{"model": "image captioner", "dataset": "rendered landscapes of hills, water and sky", "train_examples": 145000, "image_size": 64, "crop_scale_min": 1, "horizontal_flip": true, "rotation_deg": 5, "tokenizer": "char", "vocab_size": 28, "encoder_arch": "pvt", "encoder_norm": "rmsnorm", "encoder_norm_position": "pre", "encoder_activation": "swiglu", "encoder_mlp_ratio": 3, "encoder_head_dim": 64, "encoder_fused_qkv": true, "encoder_qk_norm": false, "encoder_layer_scale_init": 1.0, "encoder_parallel_block": false, "encoder_dropout": 0.1, "encoder_inner_norm": false, "encoder_drop_path": 0.05, "encoder_patch_size": [4, 4], "encoder_conv_stem": false, "encoder_depths": [2, 4, 2], "encoder_widths": [48, 96, 192], "fusion": "cross_attention", "label_smoothing": 0.05, "decoder_width": 256, "decoder_layers": 6, "decoder_norm": "layernorm_no_bias", "decoder_norm_position": "pre", "decoder_activation": "star_relu", "decoder_mlp_ratio": 4, "decoder_head_dim": 64, "decoder_fused_qkv": true, "decoder_bias": "all", "decoder_qk_norm": false, "decoder_parallel_block": false, "decoder_inner_norm": false, "decoder_drop_path": 0.05, "decoder_positions": "learned", "decoder_cross_attention_every": 1, "decoder_tie_embeddings": false, "init": "kaiming_normal", "residual_init": "scaled_by_depth", "optimizer": "adamw", "learning_rate": 0.0021, "beta1": 0.9, "beta2": 0.999, "eps": 1e-08, "l1_shrink": 0.01, "max_steps": 7700, "batch_size": 256, "epochs": 13.6, "lr_schedule": "step", "warmup_steps": 380, "weight_decay": 0.08}
Rows from block 2 of the image encoder of a small image captioner, named by matrix and row number. Rows with one number belong to one neuron. Each number is 200 + 40 x the weight over its row's rms, rounded and kept within 0 to 999. All counts start at 0.
After each neuron's rows are labels from the 100 images, of 14848, where the neuron reaches its largest size: "colour at peak" is the nearest of a few named colours to the mean colour under the peak; "lies over" is the class under the peak. Only what is clearly more common there than usual is listed. The data: rendered landscapes of hills, water and sky.
# gate: MLP gate (encoder.blocks.2.mlp.gate.weight, 288x96), inputs 0-95
# fc1: MLP up (encoder.blocks.2.mlp.fc1.weight, 288x96), inputs 0-95
# fc2: MLP down (encoder.blocks.2.mlp.fc2.weight, 96x288, transposed), outputs 0-95

gate.18,187,190,199,202,200,200,208,262,193,201,193,201,200,187,254,201,196,202,154,226,200,230,144,185,217,232,228,198,200,306,206,127,113,198,201,226,198,191,192,206,203,274,186,242,94,198,55,144,204,206,143,192,205,204,210,228,161,199,168,202,239,240,64,210,205,164,193,123,220,206,113,165,200,290,175,272,179,212,165,202,139,224,198,190,194,202,199,211,200,157,202,201,198,211,200,156
fc1.18,50,198,222,201,205,200,200,205,195,214,187,197,199,206,200,223,198,133,252,255,238,148,152,127,237,186,214,204,147,197,200,201,200,154,215,187,200,195,200,200,267,77,85,216,213,238,213,113,202,220,216,165,164,199,230,214,212,199,150,199,199,212,215,200,215,214,224,186,137,175,168,186,247,257,181,186,186,201,230,245,203,201,204,194,171,193,205,202,204,123,196,174,176,184,358,162
fc2.18,200,228,210,136,232,259,187,180,200,206,200,199,205,203,201,150,197,210,277,176,127,192,126,219,64,30,239,170,198,204,204,202,223,140,281,199,200,201,333,205,196,194,163,288,164,200,208,200,207,153,199,191,223,255,167,200,199,178,235,204,196,176,213,206,187,217,192,250,199,188,171,201,205,157,210,150,106,191,205,184,182,198,201,157,201,191,194,196,198,227,216,200,199,198,259,173
colour at peak: orange
lies over: sky

gate.30,199,134,151,202,222,262,208,235,162,248,200,229,197,219,127,204,209,202,227,198,140,166,209,253,207,188,79,214,153,195,219,193,196,206,196,236,237,168,231,85,122,169,106,247,200,202,202,254,205,203,190,224,214,245,199,188,195,109,139,188,141,199,283,93,197,222,155,232,197,206,171,208,200,229,238,139,220,229,208,177,193,92,209,200,176,200,200,214,200,157,169,193,194,176,195,186
fc1.30,204,214,179,198,172,200,204,246,192,202,206,193,213,198,197,160,148,200,200,216,259,208,247,78,182,192,210,84,221,206,97,273,198,171,192,208,201,208,212,201,236,215,198,140,211,225,206,182,199,160,226,203,195,207,198,189,168,230,157,215,195,198,233,263,197,200,200,214,201,213,199,255,207,193,192,217,185,44,200,319,254,200,241,237,291,211,199,204,153,284,209,256,182,275,200,209
fc2.30,200,206,197,201,201,157,234,195,198,220,204,200,231,314,174,192,213,145,242,200,198,213,121,200,194,200,219,221,202,215,124,203,200,165,199,210,191,245,260,181,214,210,200,298,200,210,191,218,66,207,143,151,201,199,93,198,172,179,199,239,319,179,188,196,228,263,174,135,204,199,188,234,254,203,201,200,270,201,192,213,242,199,310,200,201,243,201,172,245,199,237,162,267,223,200,162
colour at peak: grey
lies over: sky

gate.278,296,199,297,207,201,130,201,326,186,199,203,164,236,206,242,200,177,188,202,204,157,210,163,112,163,241,187,251,196,247,228,174,172,186,183,191,171,249,278,195,202,223,173,165,192,208,191,142,193,110,124,179,230,174,195,174,217,136,169,197,229,181,178,172,200,86,268,198,218,164,210,181,207,226,183,196,224,203,149,200,197,269,208,175,191,204,200,198,222,202,184,192,120,167,295,224
fc1.278,200,198,186,244,193,204,176,175,207,91,211,197,165,233,248,197,237,180,200,187,209,141,214,187,203,198,188,183,201,206,174,179,171,274,101,202,180,183,193,200,89,155,232,200,272,193,329,200,194,184,160,216,236,108,173,231,203,196,219,190,205,171,190,190,215,190,204,198,183,275,286,153,168,135,262,185,222,199,99,147,218,189,144,205,183,182,193,193,293,186,217,194,224,145,170,196
fc2.278,226,182,207,125,145,57,261,312,192,202,201,200,258,202,195,205,194,228,197,206,208,165,239,201,231,328,210,201,181,205,233,193,198,347,164,229,192,206,201,257,224,312,231,154,174,200,192,194,192,236,189,205,213,170,200,215,183,182,190,201,202,186,173,179,220,199,199,201,195,189,179,200,191,264,188,216,284,227,198,211,210,203,208,196,186,294,186,202,168,200,202,215,179,221,195,284
colour at peak: black
lies over: water

gate.228,239,208,135,211,200,184,178,131,170,143,290,167,198,210,205,151,214,187,215,214,287,187,164,153,142,27,172,205,192,209,157,210,183,168,195,86,259,190,236,208,194,203,160,197,196,238,190,204,174,136,117,188,131,123,110,221,198,206,200,196,208,201,183,185,200,200,190,198,156,194,198,190,180,266,177,177,261,206,162,199,221,147,162,216,216,232,209,189,234,199,229,201,195,158,205,185
fc1.228,174,220,219,151,214,214,243,185,231,204,51,184,194,203,91,300,206,201,171,181,199,236,191,284,279,314,226,190,181,130,237,225,227,255,195,201,159,200,205,200,181,202,210,208,216,226,231,182,227,266,232,182,201,188,318,225,144,218,230,205,203,241,211,243,128,236,206,189,199,162,207,184,231,173,225,200,166,197,202,193,195,202,224,161,199,140,208,193,207,186,161,195,279,198,203,162
fc2.228,248,196,194,184,218,221,197,174,96,183,223,201,154,232,211,203,215,228,221,154,201,215,258,139,249,161,197,150,247,238,243,234,253,199,211,207,247,167,182,230,197,190,157,102,165,198,122,197,209,219,237,220,309,179,185,217,267,256,203,198,193,216,213,184,202,192,245,239,173,195,233,228,139,214,212,200,236,205,203,233,196,302,217,109,202,298,197,153,198,197,328,219,209,194,220,207
colour at peak: grey
lies over: water

gate.198,205,190,139,202,157,211,190,196,107,196,232,228,206,224,245,135,200,210,209,215,165,218,252,63,240,189,282,192,287,200,191,189,137,129,176,198,282,198,233,274,193,213,214,168,255,206,166,200,252,210,201,230,203,173,198,144,185,194,195,269,194,172,272,201,177,164,212,195,204,261,197,219,215,198,267,222,200,187,248,199,186,189,207,191,215,288,151,171,109,179,175,286,199,198,203,164
fc1.198,164,158,273,186,243,191,239,236,307,117,159,157,281,236,158,206,264,215,257,202,166,172,249,294,200,187,182,227,164,189,233,201,249,190,217,185,202,173,174,72,136,143,188,201,234,166,235,224,203,188,206,171,224,232,246,228,192,180,281,190,195,226,232,185,180,235,137,216,217,197,197,143,180,254,200,147,196,144,233,159,167,150,194,188,199,193,200,190,244,193,191,207,189,146,246,270
fc2.198,201,192,299,177,150,226,217,278,205,164,179,192,197,171,181,224,200,143,240,196,237,200,199,268,264,265,262,185,184,262,216,201,147,169,122,250,185,200,234,45,212,191,243,205,191,201,215,210,276,238,199,227,213,211,235,173,169,172,169,181,195,198,205,169,221,236,233,230,194,103,185,207,272,162,109,274,224,212,210,265,197,222,211,196,201,161,185,185,200,153,212,183,143,202,175,204
colour at peak: cyan
lies over: sky

gate.146,200,198,101,206,199,200,114,186,187,185,261,138,210,200,200,163,168,200,214,200,200,248,200,182,200,179,199,205,203,299,165,30,199,200,197,199,200,189,200,206,197,220,198,178,209,164,200,200,200,186,194,200,187,30,200,146,191,202,182,223,200,145,201,198,251,162,200,164,86,201,99,190,198,202,200,199,206,178,193,264,200,198,245,244,202,234,200,200,200,200,178,201,130,206,200,181
fc1.146,199,198,195,199,200,239,223,139,225,200,200,155,224,128,243,200,298,207,200,194,209,200,36,196,201,223,152,174,210,181,0,197,206,200,208,200,242,200,237,276,200,297,207,196,215,199,200,200,200,207,200,201,199,200,189,69,204,192,203,213,199,199,209,211,200,201,200,162,179,201,200,200,202,227,285,232,199,201,203,205,201,197,199,233,196,200,202,211,190,200,196,200,200,204,200,208
fc2.146,200,200,191,203,201,200,241,200,196,199,200,200,201,196,201,200,201,202,200,200,203,204,207,201,197,200,205,218,200,200,202,195,194,200,201,256,200,200,199,140,200,206,202,200,200,200,193,201,200,201,195,204,200,193,199,200,200,200,0,198,200,199,192,196,202,200,202,194,200,197,196,198,235,212,202,200,200,210,171,200,198,201,199,182,200,202,239,200,201,197,333,200,199,199,207,194
colour at peak: black
lies over: sky

gate.222,206,163,78,225,199,223,207,197,138,200,232,226,191,174,200,183,208,378,183,200,164,238,213,163,199,211,285,216,236,163,200,179,181,211,125,221,225,158,200,212,196,267,210,187,247,236,177,190,227,232,234,208,198,131,184,145,195,192,176,301,249,203,183,164,219,163,170,177,203,283,154,168,211,235,241,269,245,211,172,171,208,168,187,216,204,206,199,194,211,147,203,226,206,200,161,116
fc1.222,214,215,196,287,192,190,175,118,186,233,267,213,204,195,196,146,199,200,236,191,184,230,189,156,114,80,181,194,237,231,137,214,199,201,192,179,218,208,242,241,199,195,202,195,201,226,234,187,179,171,197,200,200,124,128,200,265,212,227,216,203,193,219,172,201,150,82,159,197,200,218,183,170,160,204,193,271,183,104,253,51,173,216,202,242,214,211,161,202,217,217,223,214,137,198,201
fc2.222,168,158,200,101,215,217,222,200,231,198,149,204,200,198,201,231,209,86,152,211,200,193,223,193,299,190,201,160,194,203,206,174,204,199,198,204,183,294,160,193,154,193,272,196,288,218,234,214,205,276,201,196,208,102,213,206,189,120,218,169,194,190,237,234,277,204,249,150,139,192,131,125,155,137,207,86,216,193,175,202,178,198,189,160,214,157,159,199,225,216,235,196,198,213,203,173
colour at peak: orange
lies over: sky

gate.267,109,152,200,200,200,125,200,200,283,249,200,163,255,200,194,200,200,200,200,200,200,200,200,200,200,200,200,200,161,200,200,200,200,251,0,200,200,145,197,181,200,200,200,200,200,200,200,200,200,200,200,200,200,200,200,200,230,129,200,185,200,200,140,131,200,200,200,200,200,202,280,200,155,200,200,200,200,209,200,200,194,200,105,283,207,200,231,200,207,200,200,200,270,200,200,200
fc1.267,200,200,186,200,181,200,200,110,200,218,165,200,200,200,292,49,200,264,211,200,200,248,200,200,200,200,200,200,200,200,200,200,197,266,200,200,200,133,200,147,200,376,251,217,200,200,200,200,214,200,200,200,200,200,200,173,200,200,157,200,200,200,302,204,200,200,126,200,192,200,239,200,168,200,200,171,210,200,183,300,330,200,196,200,205,126,250,206,200,248,200,200,200,200,184,200
fc2.267,200,174,19,201,199,201,200,200,200,200,200,200,200,200,200,200,200,200,201,200,200,200,200,200,199,200,200,201,200,200,200,199,200,198,198,200,200,200,200,199,200,200,201,200,200,200,200,201,200,200,199,201,200,200,200,199,200,197,0,200,199,200,200,200,200,200,200,200,200,199,200,198,132,200,198,199,200,200,200,200,199,200,200,200,200,201,200,200,200,200,200,200,198,200,201,200
colour at peak: orange
lies over: sky

gate.140,266,198,283,106,219,193,270,142,215,171,151,192,152,183,199,262,211,221,243,198,241,126,180,225,196,249,190,201,189,151,247,284,239,207,198,200,107,204,166,195,263,262,173,174,162,213,182,178,183,218,211,190,163,236,202,284,172,212,196,174,179,203,163,151,169,240,189,193,218,127,203,197,251,196,210,167,199,337,214,216,199,224,246,158,189,187,253,198,200,218,274,153,230,196,219,247
fc1.140,276,252,188,226,200,201,128,181,195,200,246,180,209,206,207,153,190,166,275,208,202,218,230,188,156,122,196,229,204,322,192,231,159,206,195,196,202,196,215,168,199,169,192,204,220,198,256,194,95,151,150,208,193,197,158,170,239,230,188,210,199,96,284,137,188,184,216,242,201,249,210,269,196,148,53,210,204,183,197,210,193,195,206,260,196,176,203,186,195,240,264,204,217,162,168,248
fc2.140,192,251,238,243,257,210,136,148,157,256,215,194,154,196,197,183,190,206,225,197,208,279,90,200,194,142,220,200,179,204,220,283,200,215,181,179,221,127,305,194,188,171,119,247,178,192,216,203,202,163,197,250,144,216,174,110,183,185,172,274,205,207,246,198,199,182,195,276,204,209,221,232,206,142,118,238,147,182,236,244,243,202,205,222,221,182,258,165,197,148,195,203,200,153,126,159
colour at peak: orange
lies over: gentle ground

gate.258,200,200,186,207,200,270,216,209,77,208,271,262,199,207,196,164,181,182,202,215,208,223,177,51,200,168,290,86,212,229,168,200,237,161,200,172,243,146,245,281,188,164,224,200,213,200,199,214,205,153,176,227,200,200,197,183,200,200,190,243,205,197,211,200,200,184,182,230,187,295,175,203,151,239,180,228,204,97,214,174,206,177,208,182,316,241,193,206,200,192,177,247,219,207,191,160
fc1.258,133,235,191,241,254,248,215,192,224,189,194,171,221,235,158,189,286,198,301,185,288,210,227,201,209,166,246,241,217,212,121,204,131,195,152,221,257,183,221,145,210,155,170,205,273,203,285,236,202,254,212,217,202,244,208,161,198,223,143,207,175,191,237,200,200,218,197,249,208,207,176,268,197,192,196,218,199,199,252,251,158,106,187,313,263,250,223,162,181,232,201,202,200,126,180,221
fc2.258,211,188,189,175,133,202,279,272,106,219,243,204,200,229,200,188,197,183,217,208,200,214,341,95,232,136,257,122,211,202,194,183,237,186,202,207,216,200,239,229,263,210,215,186,201,242,201,188,204,222,199,239,216,187,240,209,193,221,229,260,203,197,209,196,205,213,168,217,172,199,201,201,83,141,167,211,187,182,219,214,176,200,208,187,280,326,184,190,154,188,270,214,135,200,163,197
colour at peak: cyan
lies over: sky

gate.155,200,200,200,200,200,200,200,193,200,170,121,250,200,200,200,200,200,200,200,200,250,200,229,218,200,200,272,200,200,107,150,200,170,117,206,200,200,249,200,200,245,200,200,221,154,200,147,187,200,200,304,200,171,200,273,200,200,80,104,198,200,341,143,200,200,200,200,124,200,193,200,220,200,200,200,200,200,200,324,200,200,200,200,133,200,200,200,210,211,200,200,161,111,200,284,200
fc1.155,150,294,201,200,147,200,200,200,200,200,200,128,200,200,200,200,169,200,180,158,200,353,200,200,200,200,201,199,200,200,200,200,200,200,200,200,200,200,129,200,237,280,140,200,166,200,93,200,200,190,200,181,200,200,200,200,200,200,200,200,200,200,204,200,200,200,263,200,200,200,200,200,315,200,200,200,111,141,200,200,200,377,200,200,200,200,236,203,200,200,200,200,200,330,180,200
fc2.155,200,203,200,200,200,200,200,200,200,200,200,200,200,200,200,199,200,201,200,200,200,200,200,200,197,199,199,201,200,200,200,200,200,201,200,199,200,200,200,200,200,200,200,200,200,200,200,200,200,200,196,200,199,200,200,200,200,201,0,200,200,200,198,201,200,200,423,201,200,200,200,200,201,199,200,200,200,200,200,200,200,200,200,200,200,200,200,200,200,200,200,200,200,200,200,200
colour at peak: black
lies over: steep ground

gate.105,280,254,208,190,197,209,188,202,76,229,321,190,196,194,194,119,130,200,162,198,163,198,199,183,142,123,204,179,205,246,212,230,203,241,201,202,209,183,198,233,193,250,227,214,172,176,93,193,201,134,125,207,171,229,127,174,159,216,207,228,230,185,190,210,197,151,200,242,179,217,202,276,158,198,187,252,256,125,196,201,244,201,213,194,199,174,170,212,195,203,204,200,215,319,186,164
fc1.105,128,191,223,201,201,253,201,163,191,250,228,197,203,200,114,185,201,154,265,201,224,232,179,164,164,130,297,176,273,199,139,227,228,114,225,158,285,137,271,199,240,95,196,169,243,224,241,183,200,195,245,191,132,255,189,183,314,191,126,197,184,238,225,200,235,200,188,186,200,205,167,196,207,219,200,190,153,168,230,202,192,184,204,198,276,238,221,219,154,244,200,173,203,207,175,187
fc2.105,200,225,213,211,196,198,193,207,214,244,209,164,238,190,195,174,135,193,175,179,128,201,192,280,85,202,197,252,98,223,191,191,198,249,275,217,214,148,236,168,176,275,199,220,181,135,188,203,172,179,198,212,198,179,152,204,179,200,227,307,256,199,171,202,206,195,178,196,250,325,215,251,198,200,271,257,198,137,200,118,202,183,218,210,197,140,204,150,129,213,146,194,203,241,203,186
colour at peak: cyan; blue
lies over: sky

gate.265,246,198,322,200,200,139,201,221,310,200,263,144,293,200,235,28,206,199,200,293,200,200,200,201,69,201,200,259,199,199,281,189,201,200,204,291,179,200,199,187,169,200,156,202,174,201,107,200,200,199,185,179,223,249,200,179,194,235,204,214,200,202,203,181,200,200,149,200,200,199,237,207,186,201,185,200,200,194,199,198,191,200,190,200,200,200,200,152,191,200,193,200,200,200,261,200
fc1.265,119,182,202,195,189,207,200,164,200,177,200,195,243,199,200,36,198,226,198,201,282,271,206,205,189,201,219,198,208,210,205,177,200,186,200,200,267,200,198,200,200,222,202,201,197,163,169,308,200,210,200,220,189,160,228,200,146,310,222,248,172,206,264,200,200,235,165,250,200,276,200,200,212,195,175,228,177,190,260,193,143,138,196,200,226,176,193,200,111,195,146,250,184,260,324,202
fc2.265,200,98,210,201,200,204,221,198,271,200,200,200,200,215,200,200,329,200,200,200,200,200,217,200,201,238,201,200,200,200,199,200,199,202,200,202,200,200,200,200,200,186,200,300,191,200,200,200,200,200,200,202,315,200,198,199,200,200,256,194,182,200,200,200,200,254,168,200,200,153,201,201,200,31,11,201,160,268,200,262,200,200,200,200,189,264,200,200,213,199,201,200,169,200,277,200
colour at peak: black
lies over: steep ground

gate.209,195,206,141,215,220,216,182,100,178,203,203,256,197,183,179,188,302,205,86,201,238,190,291,241,197,183,200,179,207,140,123,277,171,253,224,246,200,204,118,270,159,184,189,205,195,218,260,194,192,201,216,207,181,213,141,210,199,197,227,200,196,182,182,279,202,250,222,198,182,191,280,273,195,122,269,218,218,200,163,212,193,203,187,255,196,252,203,200,178,184,266,168,194,204,126,168
fc1.209,211,202,196,213,198,188,298,230,201,247,205,230,251,200,201,112,195,193,116,185,94,211,193,194,195,204,196,206,200,197,169,181,174,207,172,202,249,211,234,197,116,186,229,288,123,193,251,234,213,146,198,186,212,242,209,132,181,102,290,200,265,181,193,205,173,204,183,271,192,264,216,172,222,183,201,200,248,197,127,189,209,208,202,218,200,201,112,246,206,168,124,216,193,234,183,281
fc2.209,315,168,215,171,202,275,193,176,201,249,204,179,196,185,162,199,201,123,205,234,227,171,97,223,202,197,189,138,185,196,213,203,200,244,187,241,219,190,205,140,97,141,137,288,134,184,218,258,195,202,192,258,168,208,175,134,175,200,206,203,199,173,202,279,205,192,199,235,177,168,191,210,215,222,108,194,228,193,113,243,246,175,211,202,227,173,117,175,181,146,205,136,243,187,181,186
colour at peak: grey
lies over: steep ground

gate.152,200,197,202,209,204,224,191,195,194,289,268,215,179,136,202,192,197,282,58,206,200,198,170,190,201,208,208,212,181,195,275,173,199,203,204,319,191,147,182,197,175,271,179,332,176,173,112,187,200,231,215,215,120,216,171,195,139,135,177,207,212,243,156,206,248,202,189,159,161,197,211,216,177,287,202,226,206,220,180,212,184,211,177,198,171,178,261,211,198,161,183,179,135,205,202,175
fc1.152,208,232,240,192,290,168,152,153,114,226,216,210,152,126,230,180,274,209,190,203,203,203,176,172,175,193,206,202,196,160,254,200,187,260,154,170,201,130,183,202,225,238,171,307,177,173,211,158,178,179,256,206,187,190,178,111,229,198,159,209,224,168,187,226,184,198,194,246,215,208,188,224,319,173,181,188,218,204,189,274,314,272,202,191,212,175,199,216,211,233,288,191,221,189,261,251
fc2.152,204,180,249,211,151,256,198,237,256,203,242,198,227,253,198,174,175,181,203,232,162,113,218,164,200,129,117,188,202,204,200,174,223,214,143,160,243,197,206,203,150,148,222,262,209,200,244,261,170,194,136,280,217,288,189,158,181,230,262,213,212,179,201,214,140,206,196,267,192,211,190,247,148,135,184,254,271,174,194,196,165,146,211,194,288,243,200,187,134,160,191,201,206,162,145,289
colour at peak: orange
lies over: sky

gate.39,196,203,247,193,201,176,205,187,205,246,173,207,200,199,112,219,188,196,246,211,215,142,200,208,148,189,187,202,46,199,223,253,238,235,208,265,158,170,187,141,202,142,121,269,172,200,280,239,167,174,200,191,50,245,204,194,201,168,190,166,200,206,149,187,136,191,103,202,280,190,175,196,202,208,193,162,164,206,208,203,205,209,199,159,245,191,196,215,195,248,187,154,193,233,239,222
fc1.39,193,217,207,117,246,201,184,227,201,215,198,198,198,198,238,202,141,176,197,273,200,207,193,177,235,197,277,72,157,214,207,200,227,253,179,202,200,174,199,191,201,197,205,231,174,200,257,170,185,210,269,196,200,217,218,201,189,199,200,214,227,180,201,217,152,176,199,229,177,271,198,229,200,94,70,208,195,126,202,228,204,283,196,200,201,50,89,193,212,217,182,199,196,218,217,220
fc2.39,188,200,200,254,200,195,201,338,189,207,200,200,141,201,313,200,196,215,169,224,203,206,198,192,218,200,201,207,204,170,232,195,198,213,198,200,200,130,197,199,200,232,198,226,213,200,201,200,199,267,258,278,147,185,230,197,199,225,14,198,200,198,201,203,220,171,304,194,194,258,198,201,203,208,142,297,191,270,198,202,213,210,196,200,203,171,202,270,202,200,174,205,291,200,151,200
colour at peak: grey; brown
lies over: steep ground

gate.213,222,266,271,189,198,129,230,169,206,187,193,197,209,190,214,178,150,178,181,195,177,180,195,180,152,190,192,188,244,199,117,200,259,162,210,193,156,230,185,221,205,210,198,222,191,188,181,205,199,0,201,153,200,230,203,199,217,234,224,200,207,209,204,208,199,149,204,190,252,161,221,181,201,142,215,222,203,118,190,176,200,224,200,166,204,200,195,225,197,228,207,199,192,308,277,270
fc1.213,72,188,183,236,291,210,187,209,280,201,186,168,224,183,199,180,204,204,250,193,189,300,224,214,181,179,206,311,194,199,230,146,181,208,192,207,200,200,192,102,195,200,203,204,176,185,238,248,200,219,216,198,169,246,211,119,229,240,139,260,154,273,205,134,311,193,194,191,213,244,214,142,189,208,207,198,185,183,278,198,182,147,172,237,199,151,271,189,187,171,172,211,202,230,199,209
fc2.213,243,145,192,204,197,184,329,222,197,196,192,257,226,185,222,216,211,218,201,203,211,212,328,262,213,237,200,160,280,143,198,144,186,216,175,241,200,182,162,171,225,247,192,198,119,207,99,202,203,201,215,234,199,209,202,194,197,204,199,138,189,183,131,104,184,200,126,159,199,189,198,197,308,219,188,242,247,274,199,187,201,256,208,200,169,266,197,205,206,178,204,204,150,197,260,188
colour at peak: black
lies over: steep ground

gate.83,287,191,167,212,200,216,200,228,187,206,272,201,201,202,189,154,201,205,160,200,205,204,308,255,204,216,224,204,306,254,199,177,145,228,175,206,202,200,255,210,196,230,282,145,201,173,197,217,239,250,197,223,216,215,220,175,157,234,169,201,291,176,171,240,214,190,134,263,196,258,213,229,207,161,182,330,252,206,194,202,204,208,193,204,199,265,166,208,193,184,225,284,235,207,81,189
fc1.83,216,161,201,229,199,210,209,162,248,183,166,284,189,194,165,229,211,263,209,184,212,194,196,202,211,257,233,161,210,222,219,214,207,294,131,219,89,235,171,244,200,184,236,202,201,225,245,222,148,273,197,219,212,167,170,202,146,160,256,143,199,196,107,201,218,263,192,187,213,187,275,162,229,196,335,215,226,229,106,200,197,281,210,182,201,223,165,194,254,196,249,200,234,200,159,174
fc2.83,245,205,217,201,216,78,50,219,192,182,198,176,245,142,223,212,182,311,195,206,215,240,210,186,221,188,186,324,201,184,176,195,175,190,209,205,209,223,191,190,153,227,118,202,130,113,148,202,179,231,191,203,171,239,176,185,201,220,200,189,179,229,277,191,214,161,227,235,210,198,242,189,163,261,179,200,196,196,244,221,232,172,190,237,196,198,199,224,203,119,180,204,146,197,169,286
colour at peak: black
lies over: sky

gate.271,209,191,247,181,202,110,215,238,200,178,199,208,201,247,228,207,101,196,140,200,139,173,202,200,200,225,243,181,200,195,178,206,232,126,343,137,200,241,200,200,219,159,185,193,94,200,198,200,327,180,244,197,201,200,200,236,200,174,327,190,203,189,205,200,180,204,221,271,224,182,200,200,220,169,201,190,147,203,247,200,196,243,261,161,188,176,176,215,155,149,199,189,199,280,203,209
fc1.271,258,167,195,189,193,167,206,288,131,198,204,257,137,195,200,232,201,218,114,277,106,200,228,163,160,206,273,226,200,200,207,201,200,153,166,190,198,194,208,277,202,256,178,200,143,200,84,180,154,208,194,266,194,149,197,201,89,155,175,199,205,198,196,192,125,210,199,202,195,202,194,267,229,223,195,200,172,209,222,201,350,196,200,166,201,223,173,204,224,159,202,203,205,207,199,199
fc2.271,214,248,258,240,208,166,271,240,276,198,200,198,202,218,194,182,201,201,204,229,263,199,191,195,159,147,151,232,98,195,205,200,200,260,67,191,202,202,221,200,197,191,199,287,169,198,242,248,128,200,136,143,181,199,203,186,243,186,81,136,215,196,203,201,177,123,196,265,195,218,179,198,200,150,116,207,239,199,185,204,202,194,193,201,203,203,165,287,201,159,200,205,197,197,192,282
colour at peak: black
lies over: steep ground

gate.76,162,189,185,238,281,181,187,238,185,273,239,258,202,221,242,185,207,161,196,219,187,268,262,205,197,180,180,260,190,198,317,166,182,178,278,190,261,158,220,149,183,213,202,259,200,201,200,175,208,207,193,147,175,223,213,183,315,170,148,198,203,254,218,166,227,155,206,191,141,219,134,201,186,225,204,176,181,202,342,171,190,172,221,182,204,184,277,194,191,135,132,211,244,185,209,190
fc1.76,228,138,209,222,148,282,257,261,179,177,216,162,246,248,173,147,203,158,232,108,183,199,216,149,241,199,245,198,229,281,200,193,180,200,176,238,207,198,290,198,229,229,212,199,264,228,258,208,221,231,195,218,208,158,196,158,226,222,211,208,181,167,282,203,215,221,273,228,199,211,163,343,239,165,175,253,211,179,186,224,175,198,231,198,228,209,304,200,213,255,200,216,259,186,186,260
fc2.76,211,201,186,196,199,153,198,139,201,199,203,200,214,198,179,200,191,246,199,210,285,198,201,176,146,197,227,183,215,174,179,207,145,193,190,212,190,314,70,348,233,168,225,236,168,199,165,161,192,199,229,204,227,168,199,219,127,273,203,202,197,151,193,276,183,188,145,147,196,163,195,168,206,239,227,197,191,199,109,199,231,209,197,205,265,304,163,197,207,211,218,171,192,216,280,164
colour at peak: grey
lies over: sky